{
  "arch": "mobilenet_v2",
  "model": "self-supervised image encoder",
  "dataset": "patchworks of several textures",
  "train_examples": 72500,
  "image_size": 32,
  "crop_scale_min": 0.2,
  "horizontal_flip": true,
  "translate": 0.06,
  "color_jitter": 0.4,
  "method": "barlow_twins",
  "norm": "batchnorm",
  "hidden_act": "gelu",
  "depths": [2, 2, 6, 2],
  "kernel_size": 3,
  "stem": "single",
  "expansion": 3,
  "widths": [16, 24, 32, 48],
  "projector_hidden": 1024,
  "projector_out": 512,
  "projector_hidden_layers": 2,
  "init": "torch_default",
  "residual_init": "zero_last",
  "optimizer": "adamw",
  "learning_rate": 0.0023,
  "beta1": 0.9,
  "beta2": 0.999,
  "eps": 1e-06,
  "max_steps": 16800,
  "batch_size": 256,
  "epochs": 59.3,
  "lr_schedule": "cosine",
  "final_lr_fraction": 0.1,
  "warmup_steps": 500,
  "weight_decay": 0.04
}
Rows from block 8 of a small self-supervised image encoder, named by matrix and row number. Rows with one number belong to one channel. Each number is 128 + 24 x the weight over its row's rms, rounded and kept within 0 to 255. All counts start at 0. After the name is the row's rms in percent of the matrix's.
Before each channel's rows are labels from the 100 images, of 14848, where the channel reaches its highest value: "responds to" is what is common among them. Only what is clearly more common there than usual is listed. The data: patchworks of several textures.
# convs0: expand pointwise conv (model.blocks.8.convs.0.weight, 96x32x1x1), inputs 0-31
# convs1: depthwise 3x3 conv (model.blocks.8.convs.1.weight, 96x1x3x3), a 3x3 kernel
# convs2: project pointwise conv (model.blocks.8.convs.2.weight, 32x96x1x1, transposed), outputs 0-31

responds to: orange; patches: two
convs0.92 108 [136 110 127 116 130 184 111 168 117 104 113 106 139 105 133 129 158 149 138 178 130 104 136 125 154 149 162 156 145 114 125  77]
convs1.92 087 [113 107 114 110  85 102 102 109 107]
convs2.92 120 [125 121 124 153 112 169 134 158  97 133 143  88 108 117 108 120 167 153 112 167 119 162 146 118  92 144 133  91 114 120 111  83]

responds to: teal; blue
convs0.7 106 [ 98 122 116 145 125 119  93  99 162 148 109 152 117 100 138 119  69  93 155  91 130 128 100 159 148 125  85 123 123 146 125 113]
convs1.7 104 [146 133 151 111  73 103 142 122 140]
convs2.7 077 [123 127  94 111 167 147 170 163  87  89 105 119 152 116 117 115 142 163 158 110 152 101 146 118 145 157 148 101 134 124 150 137]

responds to: black
convs0.54 099 [ 97  94 106 109 105 120 139 136 112 138 153 107  81 132 121 119 155  73 108 118 135  92 135 109 117  97 127 109 121 176 104 108]
convs1.54 089 [132 110 130 131  70 132 147 152 152]
convs2.54 105 [157 138 103 124 151 127 131 129 123 134 162 122 101 140 131  72 114 185 118 159 138 146 135 146  89 154 135 162 136 158  91 125]

responds to: green
convs0.49 103 [147 143 129 181 118  95  93 130  91 149 136 141 105  96 102 115 140 117 129 133 111 128  84 154 102 112 158 116 119 117 159 170]
convs1.49 129 [132 110 133 109  73 107 134  97 128]
convs2.49 121 [125 120 124 126 131 113  93 124  93 122 114 126 151  98 179 131 110 109 104 117 123 161 100 106 142  76 123 165 168 119 101 158]

responds to: plain
convs0.56 088 [145 134 143 142 100 112 132 139 188 127 178  86 101 137 135 135 110 129 129  68 137 150 106 117  95  98 134 122 140 122 137 146]
convs1.56 105 [111 107 107 143 178 145 115 103 115]
convs2.56 071 [131 132  92 113 121 161  99 174 173  95  84 104 178 133 110 126 161 130 146 120 124 131 106 144 153 149 142 130 149 128 118 143]

responds to: white; plain
convs0.57 102 [143  87 164 100 105 152 131 121 119  79 121 151 107 142 118 143  77 140 129  96 110 152 109 158 129 119 111 124 157 131 148  87]
convs1.57 116 [128 128 127 137 194 141 136 149 135]
convs2.57 125 [120 183 136 156  82 111 117 122  91 180 115 137 171 159 101 141 117 133 123 136 142 112 118 114 112 146 137 149 115 135 159 152]

responds to: patches: five; plain
convs0.2 094 [137 132 134 108 111 130  99 137 149 149 119 126  98  89 171 123 175  91 116 143 131 112 130 105 160  89 117 116  97  86  96 123]
convs1.2 089 [113 111 113 104 181 109 109 135 111]
convs2.2 088 [182 117 128 104 139 138 154 122  83 111  97 137 139 153 140 138 141  99 130 176 180  97 136 136 156 132 130 129  95 150 126 118]

responds to: plain
convs0.32 101 [136 155 132 113 146 117 100 168 125  87 111 146 170 115 125 142 133 119 106 151 170 113 141 103 132 122 157 141 116 190 110 101]
convs1.32 097 [ 96 132  98 126 169 123 100 122 102]
convs2.32 116 [164 132 120 135 146  99 134  82 129  82 105 106 158 151 164  98 108 126 168  97 103 113 141 104 115 116 135 135 124 105 106 159]

responds to: patches: five
convs0.80 098 [144 144 126 129  97 125 146 169 145  94  98 112 156 117 182  88 118 135  88 148 112 144 113 132  98 125 164 106 130 144 146 100]
convs1.80 092 [122 133 119 134  84 159 117 172 120]
convs2.80 070 [121 103 116 101 134  98 119 101 153  81 123 126 125 128 107 114 138 123 149  72  88  70 145 137 118 152 144 132 115 126 162 146]

responds to: blue
convs0.3 096 [107 164 117 159 149 122 164  97 165 104 117 116 106 139 157 110 114 108 175 145 140 121 126 117 164 135  92 129 129 148  98  88]
convs1.3 089 [131  74 117 104 159 130 119 150 126]
convs2.3 089 [126 117 115 119 102 143  98 171 107 104 124 140 111  99  93 150 136 136  96  75 106  98 158 105 165 136 101 138 126 121  93 120]

responds to: patches: two
convs0.70 100 [154 114 135  94 138 127  77 142 122 104 121 130 130  94 118 170  75 135 139  98 115  82 135 146 140 132 101 148 160 152 139 141]
convs1.70 105 [111  95 105 106 100  95 120  99 121]
convs2.70 096 [137 169 130 145 122  75 125 114 117 178 144  84 155 156 126 134 138 124 145 116 136 140  87 117 119 183 153 116 142 138 120 136]

responds to: teal; patches: five
convs0.18 095 [ 89 109 119 129 108 114  95 164 117 116  95 130 107  98 135  84 116 108 113 137 128 131 116 123 147 129 116 124 126 166 197 160]
convs1.18 084 [120 102 111  85 124 164 124  98 137]
convs2.18 087 [ 81 102 105 139 157 135 151 114 143 147  80 156 137 135  94 130 134 128 152 148 122 126 120 134 139 125 112 145 105 143 200 104]

responds to: grey
convs0.85 103 [109  96 167 138 147 184 118 129 157 138 135 148 139 132  77 124 141  99 134 132 171 116 125 158 101 114 150 132 143 139  83 128]
convs1.85 105 [102  90 101 116 150 117 102 131  99]
convs2.85 126 [ 96 145  98 137 124 144 122  92 171 113 117 146  95  97 123 110 129 148 175 111 155 101 138 110 164  99  90 128 122 105 132 153]

responds to: plain
convs0.87 105 [124 140 141 146 115 150 125 130 138 110 153 138 115 156 183  71 130 127 108 125 140 177 118 133  94 127 136 137 166  80 108 139]
convs1.87 099 [135 131 120 175 119  77 121 116 131]
convs2.87 116 [127 168 168 127 109 121 131 146 104 173 152 154  99 181 135 179 129 116 129 155 122 132 126 123 151 119 151 125 117 124 173 138]

responds to: teal
convs0.21 102 [122  93 110 155 100 125  67 147 134 147  88 136 139 113 124 118 121  93 134 142 142 121 113 121 150 125 155 140 151 165 180 157]
convs1.21 091 [102 120  93 111 163 127 109 106  99]
convs2.21 128 [122  76  98 140 153 146 172  98 134 109  95 113 131 127 126 114 157 168 163 122 110 106 152 137 131 111 113 140 143  94 167 112]

responds to: black
convs0.62 093 [131 147 154 143 130 113 114 125 107 141 106  61 102 136 178 116 118 115 104 143 147  69 137 117 141 164 138 103 114 112 135 126]
convs1.62 087 [127 117 132 113  89 113 152 170 155]
convs2.62 073 [161 133  56 127  99 134 131 114 146 142 146 166 140 113 111 133 121 126 130 119 137  99 136  61 129 135 137 153 116 134 164 113]

responds to: black; plain; rays
convs0.34 099 [126 141 152 164 106 149 173 143 184 109 133 138 123 112 148 113 149 154 129 120 102 154 161 166 135 127 142 101 130  83 143 147]
convs1.34 099 [129  88 126 122 187 131 134 127 134]
convs2.34 091 [144 103 112 111  97 157 125 154 147  97 136 175 117 140 130 149 112 134 134 121 135  78 165  79 128 115 143 131 101  92 146 101]

responds to: white; plain
convs0.5 087 [137 130 134 102 120 140 144 105  93  92 112 149 117 126 144 159  98  78 131  67 119 121 107 143 136 131 137 128 158 163 169 114]
convs1.5 097 [125 139 115  83 135 156 145  94 104]
convs2.5 079 [132 137  84 124 156 113  96 146 167 144 106 142 142  78  87 138 120 143 113 156 126 117 113  93 102 163  93 151 114 123 127 146]

responds to: white
convs0.10 098 [147 118 132 126  98 129  94 124 143  41 153 150 103 143 165  83 118 116 101 126 146 149 118 141 140 138 121 119 118 131 113 140]
convs1.10 115 [129 160 128 133 192 134 125 123 127]
convs2.10 089 [139 155 167 138 132  86 130 109 106 168 133 128  99 136 156 153 122 114 115 183 145 169  97 156 128 118 134 157 132 144 154 147]

responds to: patches: two
convs0.95 103 [145 123  92 138  93 114 149 148 163 128 103 147 125 101 140  89 142  99 125 155 150 126 121 130 101 109 129 123  90  89  79 160]
convs1.95 104 [126 100 122  98 100  88 127  95 123]
convs2.95 122 [141 136 169 163 115 157 112 128 156 127 132 155 119  98 186 138  92 143 129 166  92 135 132 144 123  90 147 135 147 118 151 153]

responds to: black
convs0.79 101 [ 96  93 167 127 162 142 131 142 145 164 139 114 113 158 119 136 151  76  91 108 173 102 135 128 129  96 126 141 136 133  99 141]
convs1.79 110 [152 130 152 137  79 133 154 121 155]
convs2.79 122 [174 118 150 117 136 123 119 138  99 122 135 120 111 162 140 120 150 135 108 147  77 149 158 149  86 129 156 126  87 172 144 104]

responds to: patches: two
convs0.44 105 [114 107 161 145 127 119  98 141  88  98 126 106 126 117 136 126 112 104 172 182 164 108 128 125 115 125 163 166 102 114 125  97]
convs1.44 086 [105 113 107 110  93 104  97 107 106]
convs2.44 096 [114 121 103 141 101 166 112  87 122 139 135  85 109 122 115 159 143 123 129 156 141 127 107 123 105  99 138  54 160 130 116 126]

responds to: white
convs0.23 101 [138 125 121  97 111  77  99 146 111  62 119 134 124 134 154 118  96 151 131 102 104 151 107 134 118 125 101 145 159 100 133  99]
convs1.23 105 [138 136 143 146 193 136 134 135 137]
convs2.23 114 [ 93 143 169 145  98 108 166 121 133 121 121 165 118 127 112 149 157 144 139 136 151 107 171 143 131  88 118 115 144  99 138 178]

responds to: plain
convs0.27 101 [143 150 124 125 101 155 122 112 114 147 148  84 100  94 131 132 144 119 158  72 110 128 140  80 154 111 136  92 114 142 131  93]
convs1.27 117 [124 133 125 128 196 132 123 150 122]
convs2.27 109 [133  95 139 128 175 110 161 152  84 134 128 143 147 137 125 134 175 158 117 166 164  95 141 139 131 158 136 119  95 139 119 154]

responds to: blue; white
convs0.4 108 [109 169 115 147 137 106 151  83 143 103 119 122 116 166 143 112 101 120 150 123 139 141 112 113 159 102  71 135 117 120  78 126]
convs1.4 110 [115 141 123 141 190 144 119 144 115]
convs2.4 102 [128 164 149 124 130 160 127 112 100 136 159 123 160  97 112 139 116  95 113 133 110 180 103 109  94  92 160 120  98 116 141  98]

responds to: black; patches: five
convs0.69 107 [112 118 106 120 123 135 119 101 110 121 127 121 143 154 125 143 164 115  99 138 111  74  89 135 211 121 114 107 139 136 130 138]
convs1.69 094 [111  95 107  94 124 152 114 165 135]
convs2.69 097 [ 85 127 104  76 133 123 112 112 125 134 142 153 130 125 140 137 123 163 164 126 128 109 195 169 146 134 108  90 132 123 113 118]

responds to: rays; centre pattern: rays
convs0.16 107 [116 137 120 152 104 147 154 123 139  96 156 123 134 162 161  45 146 145 126 130 119 136 122 130 121 134 147  97 166  95 131 139]
convs1.16 116 [129 143 130 139 191 149 134 147 133]
convs2.16 116 [119 147 142 160 124 139 121 121 112 158 163 135 139 127 157 165 122  76  97 139 127 161 120 143 124  57 139 145 107 127 134 104]

responds to: black
convs0.35 104 [137 127  76 121 122 154 112 123  98 122 147 122 113 106 118  89 119  92 130 123 136  91 117  79 129 150 141 117  89 163  86 144]
convs1.35 106 [120 145 121 103  98  99 117  84 110]
convs2.35 129 [115 127 175 134 144 127 149 148 118 123  85 171  88 123 113 146 138 124 139 145 126  88 118 134 143  85 128  72  94 122 143 134]

responds to: pink; plain
convs0.43 101 [135 150 134 102 102 102 145 132 109 145 146 146 109 106 163  89 103 108 116 133 105 158 117  66 171 117 145 154 130 103 144 111]
convs1.43 104 [128 124 125 121 161  96 136 181 120]
convs2.43 080 [133  85 139 108 131 120  88 135  97 143 102 108 138 153 113 134 149 123 131 104  70 125 131 148 114 128 134 148 141 197 136 102]

responds to: patches: two
convs0.24 108 [159 140 148 123 110 138 107 142 100 165 141 107 142 175 120 118 145 127 106 157 110 141 159 121 113 106 157 121  91 103  95 180]
convs1.24 103 [102 114  97 109 106 116  98 114  94]
convs2.24 106 [138 132 135 165  85 134 118 115  95 140 186 103 121 131 113 140 121 136  81 155 137 128 108 148 114  94 159 102 154 130 144 163]